Rows from block 5 of the encoder of a small masked image model, named by matrix and row number. Rows with one number belong to one neuron. Each number is 500 + 40 x the weight over its row's rms, rounded and kept within 0 to 999. All counts start at 0. Numbers have three digits each.
After each neuron's rows are labels from the 100 images, of 14976, where the neuron reaches its highest value: "top examples" is what is common among them. Only what is clearly more common there than usual is listed. The data: dead-leaves pictures: piles of overlapping shapes. In brackets: how many of the 100, against the usual share in percent.
# fc1: MLP up (encoder.blocks.5.mlp.fc1.weight, 480x160), inputs 0-53
# fc2: MLP down (encoder.blocks.5.mlp.fc2.weight, 160x480, transposed), outputs 0-53

fc1.226:441511506419528457491565527437507454531534444524472537430492525509526526561474392455490420479468508522555486518499446575491557481487518457491503439478376527472475
fc2.226:539490507558566510475457508521525544457462470496601500422487532490450553535532594504560452469540493513549499450477478493550464467522453488508522473497525514485592
top examples: small pieces (60 vs 33.2); ring (32 vs 4.9); frame (30 vs 4.7)

fc1.253:495490519458435542476471502503560501496483494483412478426466525509566457449442550447465470467465505435506511504458487495491501451518522490552518526483485508499453
fc2.253:496535499548568441468485501501487539508510492536520521522448553512467509529555530494512502479465563483487427525491475504560474473555459458504527421569520543527600
top examples: vivid (98 vs 14.3)

fc1.58:501508498470431525497471504498539466537480495542542469478577481464496494589461483628506501433486481596437474494514595523498538500499456544506520457426471513524516
fc2.58:524500516472481469497482510464480493499523453516525505501450412499472533567508473464466541489506522493468519397479529491497478491456481578477497447565511457445434
top examples: vivid (78 vs 14.3)

fc1.35:495497473449505509541479487511481518600581521551577441464461428419468497535479441574494543453523539442459486606463547411528522477464490500466497489511508464555496
fc2.35:474485496487514520470453497493516478568472452510555486543498466456492585552514578492525507505524545539486472562432434481501442464483411494567528485453506479488490
top examples: large pieces (86 vs 33.4); dark (57 vs 13.7); vivid (35 vs 14.3)

fc1.246:547520472484510482473500475566503517586490513479488473502650485457488431518516487569448425486496470488486477590531492477456491425515497467475497438444447462432453
fc2.246:532503490542545496508502488508476553499394523536459482466547538481464537553553528515498469439480507498547461471495484529544495497502519435446557518431555566460491
top examples: large pieces (73 vs 33.4)

fc1.400:532522520460490483499525561538485425499471482598484540596490505450498547501506505521508533481487504530527477503510536448502490488474511486506497572529428474509495
fc2.400:473450445505505540452449481434446505535493366463534555481487484477459511487526480475504442487517480552408525518443523474526431442491467488467491581479492508449573
top examples: warm (87 vs 14.2)

fc1.30:446506516463443534467489484523538445574492481470479536517441519543466476508443415470521452484335487467428496509515462460500498494526525508492486497508494445450433
fc2.30:485493487443432492517528475477487430531509504505483542545513489532533507423443480452492522619453475473470484507534464466424523513503528467472444485495430460487565
top examples: grey (59 vs 14.4)

fc1.192:524559509458486512542484502538405528496491498582511469553486526493499537490457495462444536531490497503501454482519489379514481527525505480443468569521443465522458
fc2.192:510490497512528466499481511426505571464483490504529465488517522509455489545559526523453418409463462529460529476474527492544484480475488504481527583490543527474538
top examples: dark (100 vs 13.7); textured (67 vs 40)

fc1.182:526452458489550478413563454538443444466477464414485487574483506504463479470527535457477583528577498532454559490514556519439564525508461482520536475502508449466477
fc2.182:475479495488496576468461469443494457490493465535473499501496456472492588504455499456495494546419429460455593489471441511489482494450482490501500566446481452413578
top examples: textured (66 vs 40); grey (60 vs 14.4)

fc1.338:536542540458483476521423485403507462494491471539457500537481502507446466460456448588468438433483418487490411447486532506511461536513514528528476458504474492473492
fc2.338:497497502511530421527486529439507514506534434527451518546521554521486474506571535476465469480533543550489396533523463497528513502584516510468535509517523524406498
top examples: pastel (53 vs 14.5); vivid (39 vs 14.3)

fc1.453:503485491478472486476494472454473483506487425450482549486492456459464454486499494526500420491540497546516529366453514568484482557546473480531450373515519528407495
fc2.453:481461506507509506446460501395506496507439502438554468486505509407483535481514564500551457475403483491546548503433482493520466469518458493433495544496515507576504
top examples: vivid (76 vs 14.3)

fc1.301:476601514500478461509482516492503520456456464579530481477596523558529508506471592562539451572474453449524452454512460477463464494557457442472472473515504515480420
fc2.301:466444479503526503442428486508491531503387497493518473373553455450420501505519500489532436385464507483524456489442513481506431442487446442432516500462497485504512
top examples: pastel (49 vs 14.5); grey (35 vs 14.4)

fc1.216:519498470497478495492471476515462535467513556464465455541426420506449502469481525421485478415475527529454565491477545507443519493473493573499468516498456501472478
fc2.216:489490482466474439486456485510465464528532477510492505551514488492533536479472551500550538558507507484443483444447495455477463468446435454480462497503486457488521
top examples: textured (66 vs 40); warm (48 vs 14.2)

fc1.368:502440530521494505429446490489495564492477434435582505479441415547566489514425469452538476555518487458493534556440482579473543506441476526571426461399499416508485
fc2.368:468504491506498497491534493457508480486571540492425470519522464460516519466502482545545511533466557572508430520548487478459503523473530456561476501540511513440513
top examples: cool (53 vs 14.4); vivid (36 vs 14.3)

fc1.80:451458521514515489521496544536561472468495515533430479451401501565523503456511486461545470533455537446581504559530532526452566448493540494522500535495455611524514
fc2.80:493464450517511514485468476495491485451535566527479510458507486469434538484537480472518448425614554571576479571488466482512471462492473527493514442513506485468518
top examples: textured (66 vs 40); dark (55 vs 13.7); grey (38 vs 14.4)

fc1.222:537490468484481489473495537443498420540508544477454508524541485478498469438474479466468333444562511431455503454504507503476526491503521511482486510473497501426459
fc2.222:473556530503474494533504434454502470499473463485535479501526559487549501495483507523522545519518438491509521410517468515478563545474535418503498511437527499420527
top examples: pastel (100 vs 14.5)

fc1.194:529507493448477483482509485442391578512552459524505583503543504540437499497520445517479504507485485531436471510552522553502452511500493455495510478491525479461494
fc2.194:468460541462465480495518477596453490480518525492501398540524501487546520502478509513495472524495506456468459541514472563469551539427579527541533571429509497503486
top examples: small pieces (64 vs 33.2); grey (59 vs 14.4)

fc1.300:523545513492490515510472552479510505472530518556480540372538499466561554439447445498603456506494528520530512475547491599482550412512585436485459503462486498468524
fc2.300:518493504531513476471496446490491564495507524531505482444595524497472515529543492492554508451441537535536464478467483555543490482447485448541494527402527538453462
top examples: dark (82 vs 13.7); textured (68 vs 40)

fc1.375:566552475533468557540467519472554523501457544535498498477566490526530506442507564460571515506508430522533462584472480434510522489532497515490474526446511453575484
fc2.375:528494486552542557508478523441511541540457495478507469451494558536430530524544547537516429442424470433562528557496550524555488493464505451486536541466553511544502
top examples: large pieces (90 vs 33.4); grey (78 vs 14.4)

fc1.105:514541561536550500504473532452456495502457520512497490527519500476486515591523446438440461469456513390530463506467561425530477529524509456434494508453471391474473
fc2.105:489517549519541531477509529493513564438504534578486543474462523498468451529602519545515501502494469513542425475492542454551497502529490500497539495525559512511462
top examples: dark (43 vs 13.7)

fc1.133:480469491452476506530482469418505465459468433499546456456412473490474555502507494472521398474542512431428464479515519470508500529498525457467440499429464455464467
fc2.133:458431466501506478432471481539470526467545497503441504474503457503483476495508455489477475500521461514499442588464550480515442445430468434489476464552501513504469
top examples: small pieces (69 vs 33.2); vivid (65 vs 14.3); frame (41 vs 4.7)

fc1.107:451481545560478402499494504479534472534486486488505541369516573460596558477554545467446453479482482491519485449436469539539475528474506434499488437490474482419482
fc2.107:506552525499486461512534501525488492526464437491489524501621483442510473506480483460487519560507498583487524472496454512490521507571504396506472523410478512528481
top examples: grey (72 vs 14.4)

fc1.382:496522487516444521519470481429498472441484536513508514510446426503525561448455497510504536427482430422462453549550484407517501475500553530499455506487499514449502
fc2.382:507508533461490495508499513500515460545564495486548452556504495512593508509475543500517562631535461481447522529495521486466512503473479458493510489469483489545543
top examples: large pieces (79 vs 33.4); dark (74 vs 13.7)

fc1.458:517524501476496512511498486489493531524506488482498489486405510542484471552341453550516540440520491511350471597520518484510457506504465492484499541477515424513480
fc2.458:461501481497519476451428496500515470533539391521502478471510465514480483516497476482485499460468499493502473560415494444502425456490391506490469494480493453437473
top examples: textured (100 vs 40); large pieces (97 vs 33.4); vivid (45 vs 14.3)

fc1.475:475506413510457558483505485442523535453502485488502507588487454514444566430435526439593444464440398429517501436579531525475566408520565525491432514458534488466479
fc2.475:514548477471446452454437427536398525534476487465546509460541439489524516517463504445495559538512507503531512486449494470511469456492389453501444503486437481475525
top examples: grey (45 vs 14.4); vivid (43 vs 14.3)

fc1.11:567579503477531479529554501446500530480417521556506576478480575418525487529517466558468406498398514565500526478475460493512526498499446515416483441505472487501467
fc2.11:506480511501512412506513505452493519537470508492554521491462531439464592524479530531457511443537514544540537535521489530496536531422503583552505496540520500328397
top examples: vivid (98 vs 14.3); small pieces (60 vs 33.2)

fc1.394:490491411525558470500512473509523434489579493471483426505462504506512509515499437478473484518564451370474483452533489548464551461524519498474477434492485468478454
fc2.394:480457483440461502502489472385435475449562527514525516476536494553502458476479519528514493519562337510452454485521523528469495496578510511499521497459492463460488
top examples: vivid (84 vs 14.3)

fc1.56:505468511482516469519483470433518463464548513498526539513510502462531509509483446429506536403486423480551438558534473432456475517553553469515508551479525504477505
fc2.56:534478525539553552492501546508559546484449432482519515487515523538473533586546475522500498442464505448486470636470470541530494497464485483446557478431563557466503
top examples: dark (97 vs 13.7); shaded (85 vs 50.3)

fc1.446:529477490506493478452482507480475490518469459489500494565562442519499446495525455526461470455509560515490531423484461515479471473462483453464503547545468508483517
fc2.446:450465500423464497514464470490459461526463461531503479537532509487495515451464528539531524525543478481471482504504506497451532523543533523487500517406489439474565
top examples: pastel (51 vs 14.5)

fc1.294:491531480476502481514425482463495522511479529561452399538487391528447511558521506542532531530504473463473539505557527517518489490516568447505558484510433523522494
fc2.294:475561485485485503503524488506487493492562561530522574521600522489489477502459467509475524524506531446483510413519528518497519537396516573456457468487480486606508
top examples: shaded (78 vs 50.3)

fc1.6:487499547483475456507502514521490513511526550509508499455437522433451573469515486520519525568436480512503509580508534471525468497509505506521455488450457497550486
fc2.6:521544502510497480524502513500476530563490565428537470610495503449504541511517506528507496559475598517514574491540492534514533517527530490575518511554512533445508
top examples: warm (91 vs 14.2)

fc1.126:479536521470496495550499509551494407439500560512527469458472509428503610456434472549535542545461431521500460573455471484502501517487500487494488467440486440514488
fc2.126:553548553538539490558544547466530539477540537545477453487524533544527471543527511535483529527514480508477468474537523537544544526505526517464531504515534552441514
top examples: warm (71 vs 14.2)

fc1.112:467483536510476486488461561472480524511504518445453507523550480465464506509515469473512528525491534479582577542485571539429518461467488500510485484460490511561507
fc2.112:526507530503520495495522487508527498519416527521501494448569535497498511485495476466483507471472489499603503385504519540522534543521518483463491466476495505557490
top examples: grey (39 vs 14.4)

fc1.297:559534487491504558547433503522542533486438434486439479426525476511514446507426573519469427492497532548455498544521528444489469517528499476526463498453538439469527
fc2.297:528510541483476453533522542443514502466560638494539475575534517549526479481500464521454488518537511438457534450521495517487528508503570550440524436493514523470529
top examples: cool (68 vs 14.4); vivid (32 vs 14.3)

fc1.167:468497420511455523450550525504518476501478488474536479465563520478540518455455548483572524480475523511491553459532450527494544477525521496537440493426506463547490
fc2.167:453466434465463475458436458486453463496466502511503519451523463514440486469453484456508448423444477557496432523457459470473456440520413456463442495484450442475486
top examples: textured (96 vs 40); dark (92 vs 13.7)

fc1.249:544518507457484512488483517487441444506518563543507492529509517453475493539523493547520495428424474478442472454461512387516501488520487484502534514471459494548490
fc2.249:454452461492508461452437467411466514514548478512524520470470441565400527499493524488505433470484565499490468525438491471487423431491432548503487463480486483539543
top examples: warm (90 vs 14.2)

fc1.374:483508494492512528535495521506459562487558505517495516501539503511565466530506479592518480523500499496479419466502517467513508523520507462510512506431508492524531
fc2.374:471493481480494461449453493497498470483526497542524517534458488485508516491483543478507487518477516479563499485461416472483464450515440564537477517499480502490570
top examples: grey (86 vs 14.4)

fc1.359:508527518442476414506520493541506481458556457500503394483509498547585512463514527529501498532548462494458450520564525481462490552482474468494496491517453440489438
fc2.359:483479493510538466461481473471472507544436521491491536442532459491426471500498492475497480372481502528490434543465496501505456454604473490472475472504502487483467
top examples: shaded (90 vs 50.3); vivid (76 vs 14.3)

fc1.399:458471543451471464465514491543546542543475561435516548473468534414443535511474531479473478496437432422492499545506483542488500519494484476451501454485467530485515
fc2.399:542533530540515551486539534422528484500486514550533455459522560520553387496504461485523482507539465456433540469518571544517522512543542446489472513474442568521505
top examples: warm (63 vs 14.2); vivid (37 vs 14.3)

fc1.345:532533472544420476495530442558567466472497495474423451556527517586552520404442495449432458504501523448510541502524472449460505525450492487578532538455450508509514
fc2.345:499485530517519484514521518573572503437418497570458446412484512512504458519525540525556462439439531454562444531515440509483520523445556546531531554492511521483551
top examples: grey (57 vs 14.4)

fc1.240:512491468517543479446515494540487435452543542460440513524424504510488493515504488466442456474461457427456520474517499524450543448500544486473466488497517437436452
fc2.240:477466480527501465443443474523474535497452507422503487470498474431435574509519497478507461399412543556549500502455479489527444456493428411501496492574483513512540
top examples: vivid (98 vs 14.3)